Rows from block 3 of the text encoder of a small contrastive image-text model, named by matrix and row number. Rows with one number belong to one neuron. Each number is 128 + 32 x the weight over its row's rms, rounded and kept within 0 to 255. All counts start at 0. After the name is the row's rms in percent of the matrix's.
After each neuron's rows are labels from the 100 texts, of 14976, where the neuron reaches its highest value: "tokens" is the input token at the peak. Only what is clearly more common there than usual is listed. The data: dead-leaves pictures: piles of overlapping shapes. In brackets: how many of the 100, against the usual share in percent.
# fc1: MLP up (text_encoder.blocks.3.mlp.fc1.weight, 768x192), inputs 0-191
# fc2: MLP down (text_encoder.blocks.3.mlp.fc2.weight, 192x768, transposed), outputs 0-191

fc1.463 110 [149 155 170 138  92 160  80 141 140 145 142  96 144  80 119 158 105  76 133 125 137 117 172  66 162  79 123 159 107  82  75 106 111 115  88 195 138 110 174  86 145 111  86 191 121 141 140 175 118 187 104 117 173 158 180 109 106  55 150 199 123 116 139 151 166 132 128  45 121 128  72 139 133 119 131 115  91 135 178  85 126 121 190 135  94  69  94 111 161  73 133  96 120 113  97 175 189 148 159 121 134 152 152 148  72 176 161 199 104 134  80 159  71 130 151 110  96 131  91 144 152 142 151 128 136 121  97 156 146 134 133 123 132 148  77  57 112 121 101 152 136 120 156 125 121 114 139  98 117 163 140 168 174 123 172  95 126  65 124 107 129 167  80  83 164 121 143 173 137 111  96 146 112 169 167 148  86  85  82 104 133 110 138 144 134 152 164 120 177 113 138  86]
fc2.463 114 [ 69 169 148  79 164 114 148 135  74 160 147 108 106  93 138 112 105 119 106 121 132 150  60 152 191 128 134 101 224 121 124 149 153 130 123  72 164 197  95 155 181 151  93 113 129  93 179 108 115  95 100 152 106 105 138 118 171 167  66 163 145 153 154 138 177 120 150 107 129 111 155 114 106 133 146 212 108  59 145 144 157 171  71 132 100 132 148 136 102 143  96 106 145  94 107 155 115  79 111 110 141 103 130  73 133 148 128  75 179 145 159  49 124 103 102  99 202 148 116  64 155 178  66 131 170 118 133 127 111 115  74 113 150  80  93 120 148 147 184 119  85 141 142 144 189 131 130 156 154 112 103 147 121 104 154  93 185 110 140 131  89 147 127 128  97 156 113 155  82 126 131 109  89 101 141 116 130 139 116 145 142  67 137  65 119 161 109 170  96 130 176 105]
tokens: "pastel" (63 vs 1.4); "of" (37 vs 9.4)

fc1.708 116 [134 177 142 159 163 146 127  99 109 117 130 112  67 102  79 126 109 125  99 162 158 149 146 132 142 106 134 128 157 129  86  98 123 182 123 134 145 158 141 129 105 137  90 201 157 118 124 170 162 126 176 186 148  95 133 102 137 151  89 119 115 212 136 170 111 166 106 175 163  87 131 122 101 114 154 147  66 110 116 120 180  92 118  90 160 188 177 130 142  88 101 154 178 115 127  93 150  97  68  85  94 109 133 196 153 107 149 123 170 159 141 111 134 102 175  74 127 146 140  81 106 154 130 170  89 103 133 129 113 185 179 111 122 143 115  89 116 111 166 167 112 112 136  46 107  83 175 123 158 143  95 122 121 109 143 105  86  97 130 167 102 176 132 136 120 136  44 110 102 127 144 182  66 136 204 127 141 160 128 146 175  60 171 171 132  97 145 181  76 106 120 114]
fc2.708 097 [131 122  94 148 140 138 172 148 182 129 173 106 143 111 128 124 171 197   0 162 134  85 118 107 146 111 113 111 122 120  68  67  83 110 114 159  80 150 115 105 114 105 118 128 208 159  99 139 145 110 144 110 167  24 127 153 103 181 115  65 154 156 160 132 113 141 134 167  94 149 127 147  94 112 142  88 148 145 145 136 103 156 128 123 135 131 164 140 129 111 117 154 145  66 136 105 110 113  84 158 108 144 127 120 124 139 134  80 145 108 129  68 132  65 125 149 118 162 142 148 144 107  85 140 149 137 147 134 144 115 130 124 133  94 151 169 105 163 164 138 120  86  99 109 173 131 163 188 198 110  61 113 136 147 120 123 119 146  93 143 165  74 181 135  82 160 109 135 134 106 136  97 164  94 150  77 172  71 155 116 106  39 163 121 122 142  89 205 148 129 106 101]
tokens: "colours" (36 vs 9.4); "small" (23 vs 3.1)

fc1.379 099 [142 123 132 184  75 143 213 139 120 125 104  68  40 156 125 147 118  94 117 115 171 143 142 124 143 173 138 109 176 157 156 109  81 144 159 128 201 135 112 124 105 130 112 150 111 115 105  65  37 124 162 132 101  97 115  31 110  86 139 128 110 116  75  96 101  86  61 134 149 153  73 137 122 137 140 124 163 141  74  86 141 128 113 136  75 175 163 119 137 108 115 190 121  71 154 153 116 137 124 138 106 117 115 128 140 161 129 158 141  87 158 150 111 119 173  48 109 128 103  85 165 120 169 137 124  75 108 119 124 123 144  83 113 113 113 115 176 164 134 174 138 138 134 120  91  78 112 153 132 187 119 137 133  92 111 139  93 121 141 165 148 169 111 129 203 102 128 129 121 122 115 171 117 130 150 196 116 129 138 108 155 117 154 156 122 103  47 118  67 102 120 199]
fc2.379 098 [113 128  49 135 122 157 130 125 133 123 180 115 145 145 141 117 205  76  72 146  44  93  97 119 106 186 204 150 101 164 133  77 103 173 153  99 165 111 101 144 127 107 177  88 128 121 132 123 164  65 129 189 167 136 137 177  88 150 118 108 121 170 107  91  85 143 141 136  97 160 185 144 183 175 116  83 110 114 111 153 125  91 154 122 106 150 140 114 100 116 163 200 206 140 140 133 159 136 121 227 121 149 156  87 152 148 138 147 163 110  87  97 103 136 164 151 114 139 168 135 123  61  87  55 126 111 135 129 110 130  82  91 107 121 127 123 123 139 181 129  98 155 115 172 144 201 120  94 139 160 129 108 132  84 101 163 146 141 117 171 133 119 100 131 116 156 156 107 137 122 112  95 168 118 113 133 104 153 143 151 105 159 135  89  91 103 159 112 100  85 194 172]
tokens: "colours" (27 vs 9.4)

fc1.377 102 [182 134 163 111 118 190 122 184 183 142 107 132 132 127 164  86 139 175 110 138 146 106 178 142  57 102 144 176  96  61 110 156  98  73 137 160 129 118 107  74 102 155 118 163 112 164 129 119 152  89 147 143 157 112 168 108 144 134 142 100 167 129 128 116 104 123 178 103 166  75  64  99 184 143 118 135 167 144 157  98 128 153 117 153  53  84  80 138 100  84 155 139 124 113  82 130 150  89 134 150 141 159 166 155 113 130 146 111 124 128 161 137 128 142 183 143 134 112 149 146 147 131 146  67 114  70 170 184 176 159 167 170 151 119 176  31  89 132 174 106  96 124 133  68 165 103 113 113 143 103 147 114 204 195 118 119 187 157 149 142 118 165 121 125 100 132  81 102 132 106 104 153 100 100 167 137  98 147 117 111  84 128 171 112 135 124 178 196 116 155  85 102]
fc2.377 097 [141 172 166 187  93  43 152 139  54 119  98  78 144  70 155  31 185 117 155 138  92 138 138 147 132 160 118 128 163 105 159 101  77 112 153 119 166 132  95 118 138 149 103  77 151 151 116 142 114  93 168 100  97 141 111 113 131 142 158 166  42 167 144 177 102 116 137 164 137  99 115 144 100 160  62  85 166 102 109 153  62 149  98 120 164 113 119 175 135 142  95 141 107 188 185 125  98 136 121 112 112 114 157 107 124 194 120 137  99  93 108 125 120  63 130 132 126 131 104 154 119 144 144 171 157 128 151 138  86 113 102 149 155 121 184  66 131 140 138 134 131 134  87 126 114 114  94 158 146 112 110 146 136  78 116 151 175 149 123 106  88 201  97 124  63  65 127 112 128 144 135  86  91  79 134 104 204 123 121 152 201 114  92  94 121 140 155 160 116 143 162 144]
tokens: "colours" (41 vs 9.4); "a" (39 vs 9.4); "frame" (20 vs 0.4)

fc1.562 093 [ 91 141 108 115  96 137  64  81 156  53 140 159  48  86 138  92 111 154  96 124 128 125 170  83 149 126 144 144 134  82 121 143 137  83 138 129 174 108 115 113  63 160 103 148 123 105  89 149 101 118 132 106  94 138 144 162  58 121 119  81 135 165  68 139 165 111 128  88 127  89 110 134 122 110  99 102 132 122 128  85 155 105 144 175 190 107 140 137 110 179 134 111  49 170 168 130 204 144 139  93 113 173 113 107 154 162 157 161  90  85 134 185  98 192 142  87 105 134 100  77  86 152 160 184 132 127  90 115 162 175 125  99 159 151 105  40 146 152 137 125 168 122 159 126 137  81 165  95  39 136 119 135 114 196 134 107 163 103 143 163 149  89  82 131 112 128 107 113 167 116 102 111 112 136 115 153 146 131  85 159 110  98 132 131 138 106 184  73  99 152 110 119]
fc2.562 103 [ 75 101 163  80 117   4 130  93  91  90 113  93  84 110 126 124  82 180 105 150 136 150 130 142 108 137  85 110 159  91  87  84 191 133 152 107  96 122 109 130 155 147 131 180 141  99 161 184 137 146 126 146 102 102 108 105 199 151 113 104  77 170 141 130  73 105 141 160 105 136 134 109 125 121 147  97 107 119 100 156 135 125 136 148  75 150  83  59 177 135 121 138 112  95  61  84  96 107 148  88 172  45 139 126 127 126 103 168  95 128 144  95 169 114 123 146 133 122 182 118 168 149 132 151 155 124 138 120 165  81 147 118 125 120 119 110 194 180 125 124  67 165 167 153 112 138 114 104 143 127 113 108 158 154 163 126 122 148 138  84  97 132 157  95 111 163 135 204 124  92 212 101 121 128 125 107  69 166 141 141 182  89  99 146 131 140 163 142 134 176 198 129]
tokens: "pastel" (57 vs 1.4)

fc1.324 105 [149 123 115 138 100 171  95 170 176 115 127 137 115  76 115 127 136  84 173 132 102  76 111 117  78 120 103 106 164 192 199 168 120 188 181 169 151 151 162 109 113 142 151 159 101  89 134  80  52 111 101  71 135 187  77  71 141  90 128  73 119 117 152 133 133 131 136 122  92 114 106 154  85 117 117  81 129 100 155  83 180 177 122 105 106 103 158 145 109  96 147 121 164 137 165 100 185 106 131  49 106  96 148 145 144 125 132 103 150 125 115  77 128 142  99 154 127 104  94 153 183 137 117 111 131  93 107 162  73 122 103 156  94 122  81 170 123 151 100 131 114 121 160  86 138 117  95 161 137  77 126 149 166 186 115 218 157 110 111 151 153 158 173  71 166 133 123 146 110 123  92 116 189 200 134 108  98 110 117 128  94 151 112  74  51 134 114 123 107 155 132 143]
fc2.324 100 [190 124 128 108 119 111 168 119 107  89 154  82 175 115  74 146 164 151 107 128  95 156 173 123 145 108 113  85 149 163 138 136 131  84 137 131 117 136 125 150 131  73  77  69 159  99 133  66 100 167 135 142 221 114 109 179 127 140 110 114  71 165  54 130  76 143 138 125 128 110 175 172 166 153 139  89 138 153 148 172 147 138 152 128  90 125  84 176 175 136 104 165 117 109  71 146 123 135 141 108  99 181 187 142 108 116 103 127 138 168 145 100 138 129  74 153 157 154 136 135 134 252 130 128  85 117 138 110  60 102 142 135 114 107  70  91 156 126 135 106 158 134 111 180 127  93 150 127 159  78  92  58 145 158 145 167 117 167  60 156 120 129 185 117 141 123 131 158  95 117 127  94 105 157 155 151 124 132 156 138 132 170 141  91  91 117  99 141 184 167 164  76]
tokens: "colours" (65 vs 9.4); "gear" (35 vs 0.5)

fc1.686 097 [126 142 195  74 144 122 150 171 117 146 112 174 138 157 123  70 126 165 155 181 115 151  79 170 143 141 139 158 134  92 102 112  72 152 117 173 125 114 149  75 149  68 131 104 153 129 127 104 117 100 115 114 120 160 126 153  98 154 113 129  66  54 161 100 125 173 100 142 135 150 123  91 139 122  99 186 150 131 132  99 110 134  30 112 146 106  82 179 151 161 139 117 116 160 124 142 116 128 164 115 130 180 164 103 101 102 143 117  90 102 154 171 179 138 156 184  79 126 167 159  95 142  94 107  79 142 136 161 100  88 188 117 129 116 140 110 157 148 147  71 163 219 150 162 141 107 126 138  89 116  93 138  86 135 124 100 104 125 109  72 170 112 118 139 133  58 161  82  66 100 169 154 203  62 131 139 134 123 149 120 183 124  85 103 196 111 138  98 140 131 133 161]
fc2.686 089 [157 131 125 112 134 167 122 172 147 131 154 138 142 113 118 141 166 173 172 144  91 180 135 107 138 107 134 118 148 158 131 132  87 153 133 132 164 134 110 127 225 118 114 106 169 124 137 160 105 135 151  91 155 142  97 170 128 181 148 115 169 131 171 152 117  98  94 136 110 128 153 140 143 180 178  79 102 111  86 144 140 122  96 126 134  97  51 121 186 152  95 145 101 133 124 111  81 141 114 108 129 113 176 173 141 127 182 130  95 154 121 126 151 114 129 111 109 144 105 140 115 110 120 145  93  72  65  99 103 135 121  82 110  90 143  85 163 103 149 140  95  69 136 183  84 112 121 181  74 102  32 168  98  94 116 217 138 183 104 173 156 135 118 120 114  91 179  73 150 154 124  82  59 169 103  39  96 151 153 142 120 133  95  82 117 118  99 129  53  88 121  88]
tokens: "colours" (47 vs 9.4); "gear" (32 vs 0.5); "of" (21 vs 9.4)

fc1.15 099 [138 143 165 154 157 152 122 159  95 154 137 108 173 106  68 198 129 129  95  83 101  95 210 128 162  86 130 175 165  87  90 129 151 164  99 122 188  89  85 116  51 121 152 111 138  78 141 171 163 140 191 184 130 125 163 170 133  77 105 117 141 154 123 116 139  93  84 122  89 144 127 172  87  97  72 172 191 128 108 169 120 116 119 171 139 152 139 154 126 112 116 143 151 160 127 174 165  89 202 172 135 124 149  92  72 139 129 139 146 111  95 165 133 128 116 106 133 103  93  83  62  69 227 180 130 132 132 138 120 146 181 144 139 143 106 142 121 153 110 129 114 134 136 115  83 103 114 191 104 132 124 132 102 157  90 133 105  80 118 103 139 154 135 114 185 129 104 130 107 127  81 154 112 132 183 139  92 148 134 121 188 112 129 119 141  40 111 134 175 118 137 117]
fc2.15 095 [117 144 106  58 132 104 149 145 117  95 190  89 142 116 146 103 122 166 105  58 104 152 130 106 127  74 147 115 145 154 159  94 108  99 106 116 132  99  88  80  98 138 158 169 177 156 124 169 100 126  41 152 111 182 132  59 133 120 104 106 180 144  98 112 164 161 129 132 114 117  61  44 146 158  98 106 119  96 149 176 146 135 132 115 104 106 161  78 152 135 125  83 108 211 158 183 177 168 118 166  82 109  94 110 120 140 121 133 164 112 102  96  86  68  68  80 190  84  93 127  94 140 111 113 152 123 162 168 128  86 140  89 153  61 132 133 136 104 125 159  57 215 148 116 100  69  97  84 114 154 121 117 139 108 120 102 130 169 116  76 126 161 156 143 124 193 144 118 138 123 144 131 162 148 132 121 165 120 122 114 129 104 126 142 132 121 102 137  73 111 154 134]
tokens: "pastel" (63 vs 1.4); "a" (37 vs 9.4)